{
  "model": "encoder-decoder image transcriber",
  "dataset": "numbers of one to four digits printed on busy colour backdrops",
  "train_examples": 147500,
  "image_size": 48,
  "crop_scale_min": 1,
  "horizontal_flip": false,
  "translate": 0.12,
  "rotation_deg": 10,
  "tokenizer": "char",
  "vocab_size": 14,
  "encoder_arch": "convmixer",
  "encoder_norm": "batchnorm",
  "encoder_activation": "relu",
  "encoder_patch_size": 8,
  "encoder_depths": [18],
  "encoder_kernel_size": 9,
  "encoder_widths": [256],
  "fusion": "prefix",
  "decoder_width": 384,
  "decoder_layers": 10,
  "decoder_norm": "layernorm",
  "decoder_norm_position": "pre",
  "decoder_activation": "gelu",
  "decoder_mlp_ratio": 4,
  "decoder_head_dim": 64,
  "decoder_fused_qkv": true,
  "decoder_bias": "qkv",
  "decoder_qk_norm": true,
  "decoder_parallel_block": false,
  "decoder_inner_norm": false,
  "decoder_positions": "learned",
  "decoder_prefix_bidirectional": true,
  "decoder_connector": "mlp",
  "decoder_tie_embeddings": false,
  "init": "lecun_normal",
  "residual_init": "zero_last",
  "optimizer": "soap",
  "beta2": 0.99,
  "learning_rate": 0.0019,
  "beta1": 0.95,
  "shampoo_beta": 0.99,
  "eps": 1e-08,
  "precondition_frequency": 25,
  "max_precond_dim": 1536,
  "one_sided": false,
  "adamw_lr_other_params": 0.00083,
  "max_grad_norm": 0.5,
  "gradient_noise": 0.1,
  "magnitude_pruning": 0.7,
  "max_steps": 4500,
  "batch_size": 64,
  "epochs": 2.0,
  "lr_schedule": "cosine",
  "final_lr_fraction": 0,
  "warmup_steps": 220,
  "weight_decay": 0.5,
  "adamw_weight_decay_other_params": 0
}
Rows from block 3 of the image encoder, named by matrix and row number. Each number is 500 + 40 x the weight over the matrix's rms, rounded and kept within 0 to 999. All counts start at 0. Numbers have three digits each.
# pw: pointwise conv (encoder.blocks.3.pw.weight, 256x256x1x1), inputs 128-255
pw.180:500518500500602500500500500500500423494500500402500674500500500467500409500500500577500500500500459500500500629354500410500500500500500500500500500474643500500552500500453500500500500500567500500500500500454517500500500500500500403500458500468500500500533500500500561500481500500567500500591558591500453500500500679500500500500434500500453500500531500563560572500446500500383500500431
pw.181:500500500462500467500500500449500577605500500500500500500500500500500500500500500500500500499498470500500614500500559495525500500500543500500500604500500562500500500500439381500500500500440500484500500573500500409500500500597500500500500500500431461460500596500424500551500452500524500500466500500450500440500500500476500500463432500500500500500532500397500500500500500500555500500500
pw.182:500500500500441500500500617500500500416500466500460500500500600429500500500500500414500500500500500500500548500519445500414500466447500500500500500464500500483500474500500500431500500579500471481500500500566500500500500500418543500500500429500500500434500500500434500500500394500500500500500500500500500500500500500399500500574500500500500577575500500500500494500500363500500500500467
pw.183:500500500500500500500500409500500500500580500408500500500500451500594500629463500533500453458500413500500616446358544500500448500500500460531500470560442475559581500500500500500420379487500500372500500500500500500500537538500470525500530500500500500391500500500500541500500500487588466529500500500433500500462500500589460500440500500437500579500500500500403500500500433489500456500500
pw.184:441500500500500449500500500500500500500500500500500500500500500500415500500463449500397500500500500554500500500524586450500475500500500425500500500397500401500500428500500582500500459544500522375500500537443480573406500500500500606492500519500500397545500500565500500500500500392476500500500500543639500421451500500500415500500500507500617500500500500500500500500500500532451500507500
pw.185:500576429546500420500500500500500500500500457500542500500455557387500500500500433500500500500385526500500500397414500577500532500500500540447500500500548500500502500500562500500500500500483500480500355500500537500500527500500500500500500500500500500500488500588500404500500419500500500500500500500500500504437487500500573500585500500500500500511440500500427500500433382418500500501558
pw.186:500450500500500500500500500500647423500617500500500500500432500484500412466500522579412500439500500568500604500500500500548561419500500500500500500500500512500500500500500500500500500500500500500500500500519500500500500458500500500500445508561455500474500500539524500500444500435497500500500500500500519686570500500457548500456500500500424500500535500500593500465500500500579500468500
pw.187:500500500448500437500500500500455500500500463500500545500500507500491500500475500500546500520500500500505500500578500500440500500466411545500500500500500500500447500500500500500500500500500552429482500500500500500469415500500544500500500500500440500500500500500500579397500500500500500500500505500500500500419500500534500500500500500595362500500500500500500500500500556500500500500500
pw.188:561407500598500500432533500500537500500479500500500500604500421500646500508500500500500500500441464500474425500437500500500500570500461418500500570552500534500500423500500449517500500500500604500378500500500500500500500500500500500500500500500500500500500587500374500500500500500500500500500417500500500500436500500428446500500500500500500534500500473500470500500577500500500500500429
pw.189:500500438500500500500500312500500500539499500556500500500500405500500500500500500498452500500616442500500405500500500532500500500500546573500500500500500500500500500500433500500500500485500500500500500549500500439500375500500500500528500500500449404500500500594500595571500500440500500500500500522500500500500500500500500587500500500500500500500500500500500500500500450500500533500358
pw.190:500500460500500590500500426500461500500500500500500500500446440523500571479584500396385500500500500500540500500500500500500635502500500500548434500500500587353500500500500500573500526356579500500500396441500500500500500479500469537500500500472500500500500500500500500428500500500500500500500500500488500463500500500583575533607478500500500500500466500500584500544536454500500555714500
pw.191:500500500500440500500500552583547500500386500567389387459500616500500459500500388500500571500500500502500428500500500500500500500500500500537627500500589500540400500500500440500402500500500500500500500500500500500500500500500561500500500552500500500500500500500500429500500500500500500500670500444502500591500500500500500500500500500547450500500500500500500549533573500602477500500500
pw.192:500500500537536500500384585500500500500500500500500500500500500500500500382500500500500500408500500500500500544500500500486500500500500500500500500500500500500500500427500500500500500500500500500500500500400431500500500619395500579441500500464500500395500500500500500500500500500500500500500500500500500500500500486500623500500500586500500500500409500418500500379591500500500500500479
pw.193:440482500500500500500441500500500589500544622500500500500500500500500478500500500500414500635500374602437500500500500500500523500471624500500500500500500500500500534500582500500500500546448500500500436461591500500500587500458500559500500526500404500434416629453645590500500500676500500500500500500466500391500500500500500500500500500500564396500434500500500500459443563500500500514500
pw.194:500500500500500500500500565500500500500432500614500500500500438587500500500500500462500539593401500500500500422500595500500500500500479531536500645500500500445436500453500500500500500500537500500500519406500500564500500500500500500500518606507500500500500500500500639500590500500500500500500541456500500500648548500500500487437500563500500500500500500496500500500500500500500500551500
pw.195:500500438500500500500500500463500471500500500500500581500500619500500500500500500500500561500500500500500500516500500500500500500500543500500500500500500500606423500500500500537500500500500500500500500557500500500500500500429500500500402500500500500500435500500500500481423500500500500500500478562500560423578419552409500500383449587500500500460500389500500500633500500500500500500500
pw.196:500500500500500500500500500500500582484500578500482563500500500569500459549500500500544500500500500596576500500437500500500500452500500500500476500320422500500500539500500500371517549495500500500500603553505474500500500500500500500500500500500500500484500500500520500500500500500500500600500529528500534500385500635500500500486500387500500493500500500500500500500500500500500524500500
pw.197:500464500500500500500500500500500500500500500500500500500500500500500618500584500500382500512486500500500500610500500500500500510500500500433408500500500428500500504570413500500380576604500500500500500500500500444432500500486453500500500433500580562500416500500500500596500500454500457500500500500500500530500500500476500500500500500500500500597500500500400500500500500500500500500500
pw.198:500441500500500500500530448500623500500500500500500520500547500531470372500500508500500500500500500500530500500500500500500500514500500500457500407500424449500500500500500500500500500500500500445491468500500506500500500650525500500491500448477500432562500500500500466500500500500500500473500500454500629478393609500500500500500500500406500500500500500500500447410500500532500500500500
pw.199:500555462500564500412500432579500500500500500500500615500474500500489500500500500500460500503500555500500500500500500500500567432541500599500500663500533500500500500517398500427500500500553500500500500384500459500500515500500551500500500450583500500500500500500500500500500500500500543500439500500500500500500500500500500500500500500500396500583500500500500500500496582500500500500500
pw.200:500384413408500500500500500500500500500500500500500437650500433535500500412500529486422500500500500500493430423416463392442500500500500500500500546500500462500500500500500500500500500432500549500458500500500500500500500500428500500500596500410500500420548469500500599567473500500561500500501500500617479500500451560556500500500500500500500500500500500500500441500461500500590500485500
pw.201:500500500500500506500500458500500500500370500500413500500419562500375500500500500500500500462500500500608500467569500500416500500610534552500496500500500453500460500440500500500500593500474473500500500478500613577500500500500500500425545592490500500500546500500500511435500500500599500500601474500525500500500500471500500500500530500550500447575500500500500500500500406559500500614500
pw.202:500572500500548500500500500500500500500591500532582446500432470422500500500500500552539500500396500500500459500500581500539500500500556500626524517500500500500500583500599421500500500500420500500552395529500500500500418500500500500500500479500500541500586500500579588500500500500500500559500500500500520500308500500500500500500433443500487500500499441500500500494500453500437500574426
pw.203:493434500500500500567500500500433500500500500500500500549553500500500500500500500500500500500500436500500500500500421538500500500500500500500500500500500500500500500500500500455500585500500583500500500613500500452617500538610500400500500500500500524500551500529500555500546571500558500494326385500500500500430500460500500500500500550416500500500500500500445500565500500500446500500429
pw.204:404435584500500500516500500500500500640500500500500500500378500500500500500533500500500378500560500463563500500500500500500419477500500500638500500500500500500530500500446500500500500500500500500500437483500482500500550577500500648500500542500500568500500500500500500500412500500559426500500500500500500500500546500500500500500500500500500500500581500500521500602428500500576500500500
pw.205:500500500526500500500500500500500500500500500441500585426522500500500500465500500555458500500531500500500500500464441500500436500500466500500500500500500500500500500369509500500587500500500500500500560500554500373500500533500603500500500500466500377500500533500377500462500500500500500500438500500500403522500500500404636425500500518500500442500500500500500500434500488500500500500500
pw.206:500500460500546607500500500500607500626512500571500500500500500500500500372500500500500500500500582543431500457500500500500500378500500500583500500633433587500500500500500500596500500407500500500500500500607417500500500500500469500389506637500500500475620613500630500500500500500500500500500500500500500500500513500500500500498500500500532500500500500561542500500500500500500500469500
pw.207:500581500500474500500603526500500500500704483500500500500420488500500500500500500500500500458500500500500500428371500500500500456500406500489500500500490406500538500500500500500500412500620500500500500500471435500500465517500594500500500500500500500500500435500500500500500500500500500500500500500500500488500500500500500500500444590500500500500500500500500429442500544542445500500500
pw.208:500535427500500500500500564562681610472444500500458450627500450500500500500500500377500500500500500372500527500496500500500474431491491581500533500474500500500608500500500526393500500500500500500500551500500500500500500472500592500500370500500500500500500369500500500500500431500592500557460399500500435500500500500500386500500490500500471500500500616455500500555500627572500500436500
pw.209:500500412416500521474500425500500615563436500546500500500500444579500508567500500404500421612500500500500500500470500500509500406500500500550500500500500500553500500500500500500500500401570500500500500394500348500500483500500441500500500492500500500456500431569559472500500500500500597500500396500500500397500500398453532456544500597500546500500500500466500519500500500500500500500500
pw.210:500500500650500500458520500500500500500500500549465500500500500500500500500500500500500500461500436500500500500500500500532500500500526500500500500500500500441500500500426500500500486500500500500500445500500500569500515561500535500500527500500417500523500500516440500500500569500500500500468500500500447385500500500500620500425500562551792500500500500500500424493543500500528500500584
pw.211:420427500581500500382500442500500500500467500519552472597500500500500500500500500408500435500500500560401539500477500500500500500500500500500500500435500500579500500478585500437500500500500500500500500605500500481500500500500500500467500500500481566628500500606457560500500568439635422500500500475500523500500500500500380500500500500552587500470500500539525500500532500500486500500407
pw.212:426500500529541500500500404500412607456463406500500500500500472500500500600500531500500500500500500550500500437615500500408500495500500500500500500500423387500500551500500500500500584474500500500500400500500500523500500500500500500500500439500500500500601500500579500462500500500500390500500500526500475500500500500555500511500500500500500500500500500387500500500500547500500500500500
pw.213:500440500500500500500500500554411500500500438500500554500500395500500500450500500500514500500500597500500458500500500500500500500500500500423500500500500500500568502500500500422445500510500500500471500500500500346500500500500500500575385477500500500500623500500462518550547306500500500500485483500500500500432500579500500500466492500500500500380500500490430500500609500475500500379500
pw.214:500495475500500500584608500500500500500500500500500500500500614500500500500500611500500556500500584537500500514591500500500500500500500500456500500674500447500514434500500430500413500500456500500615500500500531500500500500500500500465500500500580610567500500500500500500500500500549500500500500395500477500576500500500500500500629449412500500500542500500500500500500521500444500500500
pw.215:500500605500500500500500450500604500398463409500500500500545590500500500500500500500500500463475500500500500343500500500500484500500500500406510477500603500500500500500427500434472500500379447500400500434500376500500500500500500630500562500385500461500432500500556500379500500391500500500500500500500500500500500500500500500500500500577500500631500529500506356412500460500500500500500
pw.216:500500500500500500500500500500500482500571500500430500399500500375500440451500500500500555500500572500500613467500500500500500500500475500500500500500500500500402500500500490500500500495443500500500500500482529388500500500500500500500500489500500500474500568453557554500500500500500500617500500536500559500500500500608500563500500500500382500500500500500500500500627607419469425500500
pw.217:602500500500546520500500500500500500500500627500500500500485500414500409500500500500470500500500424500582500500500500612500500420500565500571590521557500500500500500500500500500472500500500500500500500590500500500439500496500500500621500500523500500500558500500500473500500500538574579500500525500416500500495428551500385500500500500414533500500500535500508586500500489500500370500500
pw.218:500500500500500500500547500550432574500405500500554500442500500500500429500500500493500500500500460449500500500500500500500458500500500546500580500500500500500500500402500568488424557500500500454500500476500400500500500500555500500500500500500543389500500500500500351500500500500500500500500500500500500500500500430500566500512500500620452500500500500500534500500500422500500500500500
pw.219:500500500500396500500460500533500428500500500500500500542463573500500462451500465500500500500500500500500500572500500500528501500500500500505500500500459548427500500503500500500500500500451500500500500504500500408500546500500388554500636500500500500500478500500500428500451363431500582500596483500558500500500500500601500500480439500500529556536500485500500500579500500500500500500500
pw.220:500500500500406354500500500450500528500500500500585500500436500500500500500500574500500500500500500500521500408500543500587520427500500500500461500526500458500500500500500500500500436450611500500500500500500500500500500500445500395478500500402543500500386500466500500500500500543500555412500500500500500500500500500651524521500500500500500500500578500500500500500500500500500500623537
pw.221:481500500493500500500500500500500500502500500500464500500455538500500500500500500500442500603337500554500500500452481500500500577576500500500500500500500500500500500500500475500500514444459500708500500500440500500500500500500500500500500500500500500573500621500500500500500500500500500500500500500551500440500500500500500630500500500500500500500500500500500500557500500500541535500500
pw.222:500500531500617500500533500500500500500500500429500500373500500548500500500500574500500458500500500500500500500603593500500621500500500500436500500621500500500500500500500534482500500500500500500500500500442526500500500534500500500500521479500500500500500500500500500532500494500500500435500500500500537500446500500500500500585435500375511500500500500500485500500500500500500500500416
pw.223:447500500500500500541459500500336530500588500468500457397466500500500588500500425500457435500500500500500506500500500570500500500463425500500500500541594419500390500500492500507500468598500500470500500466500468500500481400500500645500488500500500500500500469573500463500377500500500500500500500500441500557500500505500485500500500529500500500500500500500532500423500500500453500500646
pw.224:500435500500461500500500527544500500476454571528500500500500500549500500399500500500500500550500524500500500509500499500540500500500500500450442578500543500400500500547500500453500500598566500500363645500500661458500500450500500500500500500469500500500500500500500588500500500513500500500500363500500500500573500438500500500500500500569500447500583500500633500616500500500568500544500